config.toml
dataset = "rendered dice on a table"
horizontal_flip = true
conditioning = "none"
objective = "epsilon"
cond_dim = 128
weight_standardization = true
attention = true
upsampling = "nearest_conv"
init = "torch_default"
learning_rate = 0.018
momentum = 0.95
nesterov = true
batch_size = 64
Rows from block 2, named by matrix and row number. Rows with one number belong to one attention dimension. Each number is 128 + 32 x the weight over the matrix's rms, rounded and kept within 0 to 255. All counts start at 0. Numbers have three digits each.
# q: attention query (model.enc.1.1.attn.q.weight, 128x128), inputs 0-63
# k: attention key (model.enc.1.1.attn.k.weight, 128x128), inputs 0-63
q.42:145170153180150153125119107098109151134123136124103164147116106092134172118156094091116143160088165111101122149115150118084146125102158125141075120153133125097091107071123096144143203065128093
q.43:116162148128124139161145136155107134129160117157107124144139126118142083098107139111192103113130145118166108105196132126096134157111085105150159087140129092133112109131111099111121134148096132
q.44:104165115132141131127174074122138111085155157148162121158175094118129112111163111119082160141123124129121120127134137150107071081177151099088129136096098191127162143115129135135123101174114131
q.45:198119131174140148109157118097093127156131113117117106080110140143111132075140157145146112116128151124115136116142134152149130103134158138076103131151158141134120177128085132109127139177093181
q.46:171130147094150149144134111107169173117125145150108134162108105163118167115142110119152148113149114162152082140137130115135172155135140099106079093153102150130123162116096123118082123166141172
q.47:230124119100114103194107108153087114149190128127138168146127131126086136081094127095131123121150129123083128141095144118159127105137166124091160056129143112100162140110135150122184147116177168
q.48:107144099144133129139164137122174154133158162108162144103154151106142114141118120119102107125115143125109145131099146097075102152093076171119104157160117072167152085156111139107124062132136129
q.49:079154127136136076089150065123129075132119109105096084109180119108157075101134144139086109132141121129102131088112168109128147173120136169121114125106186104103145110163140118138123106138101085
q.50:107140140118100086145160141194104122145117095123121104139156092111091142114172184155126173153111136132112142107089165133163149128138163135093123148121136148098112101160113130125121173176089099
q.51:133136164095121171127097139117110148118130126150155120120140091131128069159137154106144156150141135101100125141161082117139173143124117139136130147114151168133095108109170171067129161131089137
q.52:152156144090119142094161140097120124123125168145127094081128145206130116128094124094128127141144181084150123149195125104144122186142118100114113116121119133155186124144110136082171079154154128
q.53:117085131118131161126111163098081142140115105111162150117098147133120153116108110132130096093142129140136138105183109140088060140116165110113140095114125152166158125147156179139104149097105118
q.54:115111118101111147131123104143136124128064135150125161099104131101118103174137165122126142104135151142133163138140158169144104121125169101121120120162109120084115145138097147113108159173100099
q.55:121112110114135156141133167130138117146142142166116091098144122094126147070142191113127131114146152109148132149139122111128110128115138147105125121156098126103119146120154064163096131135143111
q.56:118125150126131142096116111150175129123101108111107134094127102096132107146145114099110158181108139169124100111149122151128124105112178102072117144099135142115123172112137148083125091179083112
q.57:130131163141098105166126116150152123157171100104147145113162132128123113137100115127139104171181116118127138135123107158095141100113136133130148049137130091086173129102140155109161118083132175
q.58:160088151118148152114095154124119111165130163143077133108076100142094167127102174090142113125144136091157184162090161154135176134144121097129109146111136200108185137105146157150085134098118145
q.59:125134138135123086102103095149143182113146144144136133147159135052134120156121118170121135106166124143083095174155140126162147148179160160078140133150126147128145146165137110132150144108158092
q.60:116142153105126111188123128112119162152143093071138132097150148148114110163111147130128166175164134169139141152110104127123139091102124159122115090114112173124105117077111128083152078124142180
q.61:143093115127135125095110137126137157160114121109126125146112113105082147098141105178119089137083099094138109147086119127135131157101163134057161129146101138170121115142112130136120124105108147
q.62:112060152134117174166176088143097114138091122153127133138141127105129120132163102134104145136113141134130131142140152131106101054199111116135121165060144138120162110119137151092163131140050111
q.63:131189130134132113072123129152164124158141112096150144127160105120138123116077137087168109144118133164151113144137103131108136160136143145118128144176147066153096111172104129159170133159128117
q.64:155166207140178092132052158138108137109164129127111146161108160156083072103141146072129111083111130155123147168118078077138103067136170150145141077139139110140154163111157113152163102072139112
q.65:135067112114185069186102145119141151112074100126173164108155119085144142153176097076226122103104122171176109083145079121093073092139151123192135137166147088094109156155098144119092181135116092
q.66:189108140065107145089115102135179113114184138106064112113168148080161161088121117147073142095078103111142120126124155134125206112156170122108116148123122108120167164183126121165144139148114124
q.67:159153062145082124096111038195130175068217124105143080143108127086034134071120131070128169124181082161146139173080102102156100153063134029111129132138091101135199173145063150109081098110160124
q.68:108144106145124096086193053151153083105137164114130137128146129087115137107155122118161135072115099152115105122156112118080082057150155137117112082126076157146120139118127131102125123082075090
q.69:110114127123159103085159143108149134148184102126099140120069113183167207126139141185124110152108125143147128124132117167109160105131141068071113219135107162135118118118152155120135124102116066
q.70:124078103091153139156121208167152107076111196181181099166203095093163127101159134141129138221116146128149062174155151145076169096132151162107118117139152116165155108112160110134177139140139112
q.71:173070172113070153098061088158105193116164115179091139110123157102144078186097088096153201135121144187075113157095123149141090151124119084088126139146127137105106134145125120150197117133133075
q.72:124081152138086108130133129134110149121098179186116122152161071251000156153143120136145107120114118153158128182098129138115127133148055152119151135106133103077126150124144087169152083118095129
q.73:122114216137161127194154112115132135165123129108138158152114132128135100042036156203103144052153105109141125140166124131124133115204119101159148105138110196163158094180188143122107148117133165
q.74:173174107081139097181081131106179199150151147133159134142125068128239131130086079110156171135147116134083160131078174113192086139110154098094073201104089107083113108097082115128132105084182094
q.75:171121134128146193096127169168095151164120107141122187173154144135184104093103120101064059165113128116156153098125202165150122183107103158166101138070145060125127184111038088127140192094129139
q.76:118156095162103095095145174141111129107151113186067096172171146127072125080125102199149137115155150163129151111112090101087064101101091131132144089156109115240085134158118084147125108118148147
q.77:167152132150135139207071159177079091176123137184141135139109177126090157087095108101144057107111103123088128128103141145160125057116124130121094150145098141087154198172057141120142118101169124
q.78:129176168144075097034116106110156107164212136149157122145089154126172151106104115035205204094100093106156149167127057166117143186103128154131155136119140119141108140127116180104115137148120156
q.79:097152089153103136080121095129122128098056144107108130112135110135169133173104152063161119193124092176071134139097149139111100080138128092091139182119061153180075117104117113096121150081059127
q.80:153145102150099112162123115113059115112137212153124110139120163118134059086158200173102121143101096142112168114069103125168056130137126094104106216171111151160190161122149155126112165150158049
q.81:127133122062158123122134179116084073091109076105093062170114130122124081118147146183158172099177129090113130154169072144151078124132190109107170142107145101147132113146129169138121113147063091
q.82:110041165113173130082053152196173131095165118172127164096155094132143098124108095150115113105110107119113156185154109149100084160122101151092153135193079095096151094171154138123102104121108167
q.83:038119101114101142141143145194140104135109181171104101168085091133156107113166187094082154102164143162135140146227100130126152100096093112133124130069176134111099151191115139203086065107112133
q.84:108149149147087126112142105071133124114071098121226099137141143119186114140143055114123182146149163117120100126142186180130117092130169083173179148062116079175153149146169158122142055152183183
q.85:114145100150092150116109147123154136134093156132095098131130153143089105081065104166201110086068137077126134159080145134170117189089120113144100113129144174141173044100149152111090059104116131
q.86:179192166140133163126187109118146085088137113097097125105144122133185109129101147096113149195140140124097089142155177136142135120089157172152145128109027112127117133176140138123171162103194161
q.87:172122106137114124097075098157167097088123076179159160156043161107054109112132130127053119094118121110146093109097107112153127075185141115089090148103139116145111127114092124189115128104163128
k.42:119125112147148180096183106088111123134143119107163111151136084097095124095104200079125090163140160144119103117135120104080099135109146109167078160110106148069104183141112157167125144102106144
k.43:137153176104122093144083156145077162089165121105129145126143159112115104153109110123165106157122126125157132156196142184080126139117106139109151109111125126121106158117081114136128148157156122
k.44:122122137101131111113118147107160095121171129133134082160169105119160181162175107135113126148074104147147132092071094143107091099160109065150101116094099170125192136094054127117123120125127124
k.45:152111125149124105126139087134123128181139178101109134169101116133103101132096107133123058112184151127104155098117124142118160110115135158142118133192154127193140167162086127122179135116122114
k.46:133134136109132122100123096186096156164128189187138121121136166120099088082115119166163118131126122124143086089154146117119171203117110067161140170151129109105150167129130142114130142107126104
k.47:138059103172129091100104087126089147143146115190175154174119123159166138116192136106081127123160111095132125133115126089159117083098100131102117068100135133103124142151159112147139151116131125
k.48:127196109127118103183185123093103110109120149091058150191172114115088121152138120130178167141187076142139125099110157121116113131150126139059131141136079115159094115120120041088102103132122105
k.49:116139139161163141119143091135084138145178059125114092141180153106113095146126111096112143188118112134101118111072086138106182208180122123145102098137207146132135164133089143088095131189146154
k.50:126150147121087099120076181145166171147173081106150117119129080125134107148136138140156095127110133141093145096133126108111163154138178143102086118077152150155100090153132160125149160167143124
k.51:139143103122132106121139129107120136109101166095116122140124094161139086139168069137136111107121165120100180123133116094152133125139103107095155133120140142126155096137171152117094176174103186
k.52:174176142075139140127145136146131115100125160123091118147144144147088103148104122116149098126176104148113186175113155097120163201139131150170145068155113096165117061138096106146100101078113088
k.53:162101117162150121137128178104116123099025067090154124118138118150133163108108116142132092106078176121142144099164132150129071129126151050100108100162114095154125150104100154074071125148137131
k.54:140134133093131172120139149102134125118141089137123106123113099048172098143123177114131100110061153154137101112129064183073072181127095145141090108167159169129111140111167144160092155165093128
k.55:146133165106096144187126124135177124136137123207164134078185153133148150059157109156173136132131111092119139148121140125108160077136113113119152125177120076086154198109126139103119170116096129
k.56:091118115133136141127125121174179180140101138119091090122146136115108120094138102122118144166138080131136094152082161116125146173144138072159148123111140103156166089115126150141127104201076126
k.57:128099075114106111124127158116122175116178120096143134101134148090108134082122112111123126128144122151156131125163109115099106131078151148093146046131164074056160168132093111194115096127081125
k.58:138103169136130123174131109157122098168119159081173122126133047105070160078135144195135157130110144174173128112099136146120060087137153058146112120132144131131150145142160145148139103128071134
k.59:123086147118094114138080171138136146156156129150132063141150140045135126141049161157109140075072162125100098143150170121164138177193102145105090167128181081123149088110102117076135142117129115
k.60:125143093127152145143115132161178156166142131123130133057142150171112156173130108133123103134150115126129188114130117125113132109123108134118118128135150165112087098088102127086188080137166075
k.61:106116173123150139132084125137132113126102164150170191153124140151129102085068118179097121112091162170125121123115149144151128175096152102056080149135082148152157122143098175123110114129133092
k.62:160126139071081151141165151104099141128128086106109081117133115093129202128118102104098117147092163157123115156103073106094120120165152152168107102109072169116151085147120146107119153146139154
k.63:118122139096138077172091102111134151143120142120119143101103165104135148097047122116135203171130158092121111151140154150146162125126089163084160145110129124115147142156143141132162139139116094
k.64:106210152142106129176046131167155119109191157161125139120113192112124112095061226113139113084196070150155105145148135154138172096116199105103164128203107159149128208162103143170136112022135119
k.65:090084191110105128133089161113144144139098122097085120093147127142159077173125104126142113061118141133102153090081132110099129149137094126150067099111112195172097080164163125123116159141172183
k.66:153110137076144084040091132153137112149180103111103133136106094134173149097165081171132121139120169113158170140060147173140169080177184128113148177175199111124156148094128088148119157157106140
k.67:205158179249107203137118108123183136082161104120107093120161111116152066159135131121074138116143148124102134150086155133157155150157108199106132121209110146142138135157114118126170088180145118
k.68:148087070100104136083144025148181099101180116136121080138110127154121105142091163175107141133169094174094118167165139111080115072106073111109093111132095210144122114164157082157109099132078134
k.69:111155150051148101123095147074118132127130160137092129111118087173147171084095166157096130110062116123106161132096176142144146083175185139177095167106105176121113136071101110096134115123106122
k.70:126111138046105169065149169106127070142105135202143120137142115096085114116081109149088124188127102119152089105096144164088090110127157152132102112136097153116161097162154123140169187077161100
k.71:104117206133081096128131060164068147123070152124148113098190103110144105158149140112137212117126137167165098185166144210123136113185177155103113130132127130188110156162082181103135182045136134
k.72:109096089155090102083172134189066117058126134162157147177106099167132158113169068144126152079087129087055079089076122167167095123164111074063157117112212159117153149115162119156103069104110153
k.73:114066128094182097151102169153114127105108125093186132177104146110139115124119142151142093099088139133090105133157114122118111075211077125135177122125161124128130095233072158122160125125177124
k.74:137142139139103115098136110148133130158135096138142193154117132122161103138171103105126117141124133177099165135111115108106086131110149067111130187158043111147113072072118154073092097100167100
k.75:118161113156130144137161158183159141057155176229151135109088162112140068161173141158135105146117157114133125125161127160192082162110146116132065159108138077152134153063112125153124096134170118
k.76:175107159216099091117172191133057121140184168155123109175139131113132142072105113119177150169131154133131112095154159122096121077121114153138096111113084145159123161159149132163191139138127139
k.77:158171158123178155177075121173119105124050060139100125150131168210133095068125117116111069159136106168078160164139124163103102046134152141086100136126126171098123174130130162112163104154163108
k.78:156171190149107090065102126157209172074123139200122164123123182155174090086120143121146200076142086145165102118080131125138148116112132113122163135097157090099056107086107170147135111138164151
k.79:106132176210127152136123072105094090136103121143141188155140114104186165167158128172157113140123132128138119159097128108127151120108152085159159133105126116127101093113152138132141084125080134
k.80:124116121190184141149148171139111133125104164168167155119167164158170086121121192111125112155113125182097114163062133124083109124123146133127122207156188150180151100124144121133122132152151107
k.81:142122132054097136121174166102079101122116139041131091110134193152148146157105153154079103096153123159124099140154168105086125164110172161098153154067138144210116141168143158137154045109122099
k.82:118166168076141101144119119152154156132142191126176165118141050096158140076155120116117143068122062143119080106182095148102064157060120140139121074117130139113140161204135187094121086111085130
k.83:062145154149063076145072112151122088087149118145083118164099056145170101121147183045065113116171139135198133160093159126081129090145051172130123168153102083136131133138142090159185091152056128
k.84:073139139147085163140104141127129130105108116133156124138175052112126165071182137130096170207102106094167147144139064124148130133085092136130168160146145124159159099108139170110163035155178153
k.85:159166117097121097150111137105133121090080098094125123145120159132113165135095107149157044085087130109149127117067178171146099098111126113100137076137131070116158088160134122090077075117128102
k.86:144106082133102136142113140198168154169151118144163116119127128144100139128119126069147177178156174135136171155140139149114094095114150122175126107121118106149179139137129109126120174084135135
k.87:174167088117125134113143093158140079139098126185118132162124104110102174077133135095106081080110121105175093145146117094138138021180142164140087129125093147213130128152125129172070129140141121